Rows from block 7 of a small self-supervised audio encoder (BEST-RQ), named by matrix and row number. Rows with one number belong to one channel. Each number is 500 + 40 x the weight over its row's rms, rounded and kept within 0 to 999. All counts start at 0. Numbers have three digits each. After the name is the row's rms in percent of the matrix's.
After each channel's rows are labels from the 100 clips, of 14848, where the channel reaches its highest value: "top examples" is what is common among them. Only what is clearly more common there than usual is listed. The data: single notes of 20 synthesised instruments. In brackets: how many of the 100.
# convs1: first pointwise conv (model.blocks.7.convs.1.weight, 192x192x1), inputs 0-95
# convs3: second pointwise conv (model.blocks.7.convs.3.weight, 192x192x1, transposed), outputs 0-95

convs1.92 102:489428543471469523528505465478563515548501499510526563507487518527527488482417415443487518491552560519462450415509513546526503517465514518518458539458438482423464506334485495511514511484498493470528528464543438552533476584481489425530515492454460495488447529469474472503499548462463495490
convs3.92 097:508477460466522470504498506500468455513555518527531501493498489478567482543534484429494495485433463506456552434499503483448481476487483472518457461488525510565474492523614450420522459535508457445498507492389504508600444475519436514453451436518501554529485581506453511502450597509461501548
top examples: decaying tone (66); octave 6 (49); vibraphone-like (38)

convs1.93 106:462497495522502474499468598440494477441491519485486484465557461512490481468530488462484515523481459510502463530499496480514471524593470481541511551554415529478438541544525409504528513520475485482511470508428479455501502509479488553492495536712518522496543532522505484516516488566507505491
convs3.93 104:529495490438496489461543444496494476532538511575472458458484470485454452522549577490442493538536505509503552488540426524574466484474533449539532565472429480556432477574508467426495477424491499498527556517472511411567519472478480447520426522565443557524479440517494581484508501457481568486
top examples: marimba-like (37); vibraphone-like (26)

convs1.100 083:496506443455500470530510508463504551585491523541510444454430560496514483531486547520509533508442525516542485508477501501478480582486456513523441452420537493472502435501511486504483496512573500435569531465483413467498493520465519550415544508521489505461521513417417541518510484518497490508
convs3.100 082:493518468467479514475467457585558543406532517558484497474522489445408493486419522442525474459537565466504503469504458534507471523538475445597491524501542519461411496506484523593452531484508528528502539513517487505466533572484492516607532538517526550442421495491478501457526584502483452569
top examples: clipping (35); mains hum (35); text has "clipped" (35)

convs1.124 103:486495450461502454490537418511510477519477567564456477497484438517536445554499498465486442466478478484525488453505483489538498470460517495577459560447426526556413497426521542503514480532430446538477480482550467510500453497520414475477490527513454510489526544530519539551499477529422479526
convs3.124 094:556538534502508477566453594536540495555506537495479491506472477562466537495576502569519477519560523460434534537472476514524499508506549513478489515531518443471511510403561534580521547481531517550555588505550496547433459547498530537513469525446576605503479513470465478541565515494600482509
top examples: decaying tone (65); octave 6 (42)

convs1.91 108:466579484503453528496591466476482554471439485497528543428540507458500504502475510497510509468474517475574449450443453510558463497494505486498462542525409455563489531575511534534510471456480538470542515544504459495499546506554462457515464449548510499507485481467452544534515575473434515502
convs3.91 098:501452590502521500458398451486499486542458528509495507491475512471464505503505482481521473467501527497497451500506497522409483451503498532457490451484483507381502448454560536511540486569497495394535531525551545530560523469500587548554518577511515556521484454535513526446507512391418489544
top examples: mains hum (41); clipping (26); text has "clipped" (26)

convs1.186 107:338523509524469470519428549469530491541523508495434539520526460460461498480471502554510487565434470496514515490515496486497502494464503543613611533430343515567478398544474401502420546525451501505514480478478506520497482494457524510527538513475553474465535525474485473413535567470532539559
convs3.186 119:431574485634529506531472520521470496487495554508553504484496500506478460471536523495493532495443579483451501477477556472484526487520489542527431541514519471521494549527544487497506509515502500582461560487512475545464410469677515532543512552596473504525501462543416538495515504478471425575
top examples: octave 3 (52); thin (high-pass) (37)

convs1.69 099:510458515518469560542505555458492473498572523484495493562520509458542420516420495518438443463522495530531550575433464505449480578484531480533511554478484473476451483490490520461466499485556476477434397578463516489468605518513538459526530490501508457481499546453477428486504541530557509524
convs3.69 090:517510554476538443495483566534505542494445497592520486479543481498535503450521480468524483517480484479418541426452516444475522489495438422545494458513500490554550496511449569532430547558496535504525514477455488434541458464470493470484490469514615523459434454442530530442491508540530503544
top examples: mains hum (33)

convs1.48 099:437528466466553525582448503466530456562479481502414522460438526464494567552457511517509478584516500529517545583500523451552533473534430444478489497460466464544403493476475423492438539521462488552487501510526553529524519470472443425477499465554557430504541498527524545524527484474466563502
convs3.48 094:426450513445506471533584507534584474497519567497465449500553496493501517564469493568472425467523531556536534460482514464464506503554491514521532477457495513535503504481535468511444488603463459468463471488442556505523498484521555449472500580461509481437498489622511528434443497501515572558
top examples: octave 5 (51)

convs1.130 101:481476489484494533579544503453490560500505509528501474488489528447491545554482503484444445507499405537478500470504510559487463518491495494501478483519592430473528497420469546486509508528577534488488568524511484617588524523500468483497474532510484432530507455491503533519509488476570522476
convs3.130 109:522447542471437594524498545431471488512557438535538513510496531538513503449519502524533496484483555496413458469479500550479497477471471479497470482486510501472486543516604544510430502544513579500556541418521503520512466551518475529505552501502474505436539532442471482529529467501462605502
top examples: octave 5 (51); slow attack (40); bowed string-like (33)

convs1.152 084:455491477476498509570471547520521498496545534494455580518572474521537464519439486554539544487501525520502477400460491480556490495440498593498442480602488502481492561445455446516517464559493473482467502576507449542482437454475520473483494512413471443532501473504527473457485536465485535541
convs3.152 092:507536557530423515464462480467495507530457418490566460477515492536501487462507469530458510501504531442424583441531457560424529558521586498520443513575516540502474477461473485411470505527476572515579532467437539455495493494514445530466500506536494457512508494474490490512471518536530546500
top examples: octave 6 (52)

convs1.63 098:522522563474452478501501507479486489493519531437599483494543510558498436538513555459560447446469519517437589490507512484481512512453530534588485455476573428576460486503490540577527483517442545450572419469423492466503483490502503594451463466578467517468531458542524501403524536515449518486
convs3.63 096:499523515488413432536465481499518447465501541570502483477420533429474516473480522453590496506449486551524422527546560528502484504552499519432537486509461451558535582493517542519486546550533461473546510433422533474541528526509470439479551504589507546485511581502495529494514539517513451490
top examples: short note (64); F# (28)

convs1.10 101:528524494513505482403521487560519413453505479511516475446542461516459510524435482505505518456517489496438521505522466505477466523558519499508521468520438502535496462483516493469493445564546491531505436493480433484489516516489516489503516456527619609525500479509527530524476510493590619422
convs3.10 092:396537450454505507554407533509513452533507590504469539582540397511530532528515536458568479505493502482506511526510498424460461505429495420499432415475465389522519524482467527475451503505446515516451563472493504526552511486496528516547543475503555509512511513476490498562544522501506484514
top examples: octave 6 (40); organ-like (25)

convs1.19 095:488489452511467464404474536487484465440497526536512473506523506506517472493462563476477439521481539451490476510492439525553488472530469501556484508516460493550494546548528532509479507531469484537440445497500463513503483490448497429491447492491529453436488419540499427440458476506561498544
convs3.19 098:433534511509556578435448578435551517506507494532544490443512487485530504480473479488497489473492509527507412512495494482506481557468555521506519511498505499533516513475504515513576481547523475480550456530478461529486511508571482546586495482451533504551412469556542475525554497627509479524
top examples: decaying tone (67)

convs1.56 102:613517468524569495486434456469540565551561495465500457483517519507436466480500473493535452509468529522480495482535524556566554462474507499585515519500466522532541485507402527521544570498430523485529533538475496511507567515438473497512407477486482518508514467532523593504596529506475509496
convs3.56 107:570491463482510504483481495446536461539477496495462495450441562467483555494457613505502526469501433540450513481596425527526521590481431519498480502408576460536533523500439478508502581492558475427420486484513557437469504487531476488479463503518562494622472523450475571512537529494489525500
top examples: short note (69); octave 5 (55); bowed string-like (43)

convs1.17 094:459402488496482471501466426486465496431579482414540499551511438514448552602500484522505510477495512505487453488473505524468514525479452482495543515492551485503461448487476524524537571562495545539486469553501448471457506482553576490512514513422524470528481491477407510493480502483465516519
convs3.17 095:525479551499517336421444499498490472491484535607470472576526467490590525486477537497566498424500452490492515471530504545532502498451508483531463528538527481533491574453557519480483529488468526535519489527492479499559502447454596446430504438478550449471520496493527565493508441543522499467
top examples: octave 6 (37); organ-like (28); A (26)

convs1.127 106:612459478393493467526505540403512459472550520494579403389447519484526505451466469487516558486464481472480494549462556547500501504479505475527487544499504534461467518460510508457516506567534527466490493494477498530456510550516436471520534477501493518521516453482479488494556547507587528463
convs3.127 101:375471520505411391548482480552504494485471469467465552563489424446429460459527476497498429521535489471464534466505529516471469484552521447491481570496478576476461420447500524572436462577454453499577463507458521506467499455440481482484508574529491487435498450511575523523495485555539527557
top examples: decaying tone (66)

convs1.172 089:468591408507471560561558527516536479515483545511501447512555506526484443557435464474412559502524450558458533436532510541508544526508495521484457487442554458569485521480500527473450508497510536526523538537485508498521506471471490503449531497530480469503453525432459534490466519555512542415
convs3.172 105:491519532515560529461440455502494523415409488483429495444466445488528447445498527424523434455515463543479495531488507464462528492555535444500575459521523473446471485537408545502482518553475498498487496521538457540520539556493499523577497506483481561534516519443418492485522479398456517502
top examples: octave 3 (49); square lead (26)

convs1.82 096:423549469434462557520517536451448545523548582433551531440467522495387494514455477502537507494521491423537453517490504493482447474500529501499470532477505435494521463503462546523503480496504485511494423510459516463482509590563576531499500514484463502518509500477482465515583474481543562572
convs3.82 092:465549506440457474534575508564535514502509458467493466461446442496488491520445469543418478535506523453478602518612510511487529524587445533486519541472401527529526521498526566452537482503515524475533517484529518479465488507512535581452469512491555515536485490499546450580460444525546545483
top examples: decaying tone (79); octave 5 (48)

convs1.159 100:530437580513475449485427470455542490479517525451510471515508555511484555472486489521544526502500438468491535446449465523512433504504557638526485493497537491536545470509530492497497488514467550505415505439478520543498596449497526464523544490509558447509500510548489453458575539483506534464
convs3.159 094:517535463502421501451466509543506470503482465441465485476558467511477472463500421481560409448431513466536476512567517484462407454529465413583422447506426486522445435503404520508509459490511529564493542474499505499429497432440392474485539467524446536556483522467566493569535554435503499503
top examples: A (32); note: A5 (25)

convs1.15 100:598517455536527552548498522468498501523482461543513469538478528431507491455526479474459521418576569447544402452516451458451494504475490470530525519513543465477482495587486542537540582469559593533459465558519512529519510559450470521564442492477535483525507482465461483482487480559462475533
convs3.15 098:566518437495450508502494564503445495510489461624471536443449530571491520485433544529377538523510497497483583554459580509458476522527500516448513505507490494510489566594426517524506579465450472555455518498506495480504503497501493566502529547577519488498520420476443516492463553493504524503
top examples: octave 6 (40)

convs1.147 094:474464457495522552537522531532484501552591495540542423534490448417423507539483489494468524475532534492515492485536566546498554472486548487504465475448498513508431463489470556444415493445461492515478526525515453510460535426568540540530552450525504504576531504573559551521550561541550526507
convs3.147 090:483514459534449491538470493523457468479499580540452450523504497529498443488513531424525483525444476507546539468581564504450537529456497487498511446460501446501507463539520551546535477477474460481504517484533488513464492469489575473554484525498500517612506460448582458535515472524463516499
top examples: octave 6 (59); C (47); note: C6 (27)

convs1.170 088:542577466578470440481556535452471445528526488479451544466598478532521460543528533437497502496520500519462508560582457455530496531553494456461495484486536492466547455507541516460547545535512480407481486502501475492459467471481502449493505406551475480427563484462456503473487557508526452471
convs3.170 093:447515548522471498496506543468439507581451513486483503495506504540555393486561517489469423510551450458524481532550493553516472461455478463448556449609487511508559536529525564525484432479490524513513487518518555483525434546521497524484477602507516430550503525541493505550479456467449480536
top examples: mains hum (37)

convs1.96 094:651515506562480449421572516467523484423502457479505520436460489497569475494508429469367490499551578469508492546468500513515506513433499483483519467551464502560517631549542507509462596470462497488497542509470501507548513522447446553491497495542528510552517450432477495476448490507539534444
convs3.96 100:434470562500510549494525533558480473425524427479463498532509448492568402462492443489486542457497426511482446540540430482572485478512492480496511539527460525489495480473489498463502387540513541444494451527491500579446537510434442576539463511473484488444440539534577465508509488592583519459
top examples: octave 3 (53); clipping (31); rumble (31); text has "clipped" (31)

convs1.140 105:543557575517489542503494535508500463481417462528551560546496452498503453497394487493478530493507442377528487446441496568507545564458498440560458492454430494494473563483489611538537526540491559519521514469489501437439518499495486487513483490567502481530519469550478489472436504514561503510
convs3.140 106:513506448454476495494467481477535424485521469527460490536489467489501469487621521450479451436473483464489510443455514488447444498435523446467533406494480538495483513481420517548500495457469517387505454497467462440422510542490524538405512509465471495551495441514501467487565480478511479500
top examples: marimba-like (33); octave 2 (32)

convs1.35 102:560381544384544489504520499467497525456539491491537486529570511544501433517502524539463505536489500516474538493521487524454592444456497477490486454485473511453507487554481469512498646494518524454555495524484482497550456428498471530515494528547517505508463478458527520492466475558538584486
convs3.35 102:508544477510504444454466504525517536501445483505531570449464564478422470426506482521553411478465482477528507454488415431471480538511587514505459533518454429519478433533510490444519500442558485525512505535518547495490508550527572473466515460490500477526517505439501533464545554494435483501
top examples: mains hum (38)

convs1.8 108:522470515479503474358550508435507427500459457455504495494485504512450470558485459418476474534514509483532457522423543516491546500575544495475527531486534415531505537477529529531537565486530486563496518526552484491484500467443535567433545452496520487494499488450446556500580517528490580453
convs3.8 098:386513565485525514467488461466485431520472421575492491549597468467563518549493493501479488532526544500520454473474477483488521505479522502589556529526473497499437557513524481487495546429508505448497524451512508477533539501446526473511533501556395518521501459451539516537516498537525495453
top examples: clipping (45); text has "clipped" (45); mains hum (44)

convs1.39 105:530496489538434432509508501464499489525487544515585503555482553493501456510500487451406509513468526508532565522514488472480496502513546496483572507490519494553541574504507538439526533464508496463481511536531439520522470482497542467555534525468498526526503568466494473489553501473528468523
convs3.39 099:500510520502441498474471455495493514416533467501527555481557518431449491484495547505437426405523543534480496537555462457476465521456529511467493509539499488536465533526432490474501549521452436505473461538496429510566471463477502518578524542507544454502514478492538426525525455475562506568
top examples: rumble (26)

convs1.149 104:497498552443515592468519455516516467518509519447411496484462531481484496525460461471486503492445484561505461538502541514562474500479454458474502520525431437501474504490577542436494422476490403457498505494498440513481540429459483550458522510542485530467468494450451474470521439444502537488
convs3.149 111:485463480487518472455551401447506494561442523595548509523505519444430539528471510470486505463526576382551463552478504483497484485495550512453481486531455558500437610459428472501416486466452491507437554506468467529513510516505467525435490473502589482548547520463425543434507442557454478513
top examples: decaying tone (77); octave 5 (58); marimba-like (33)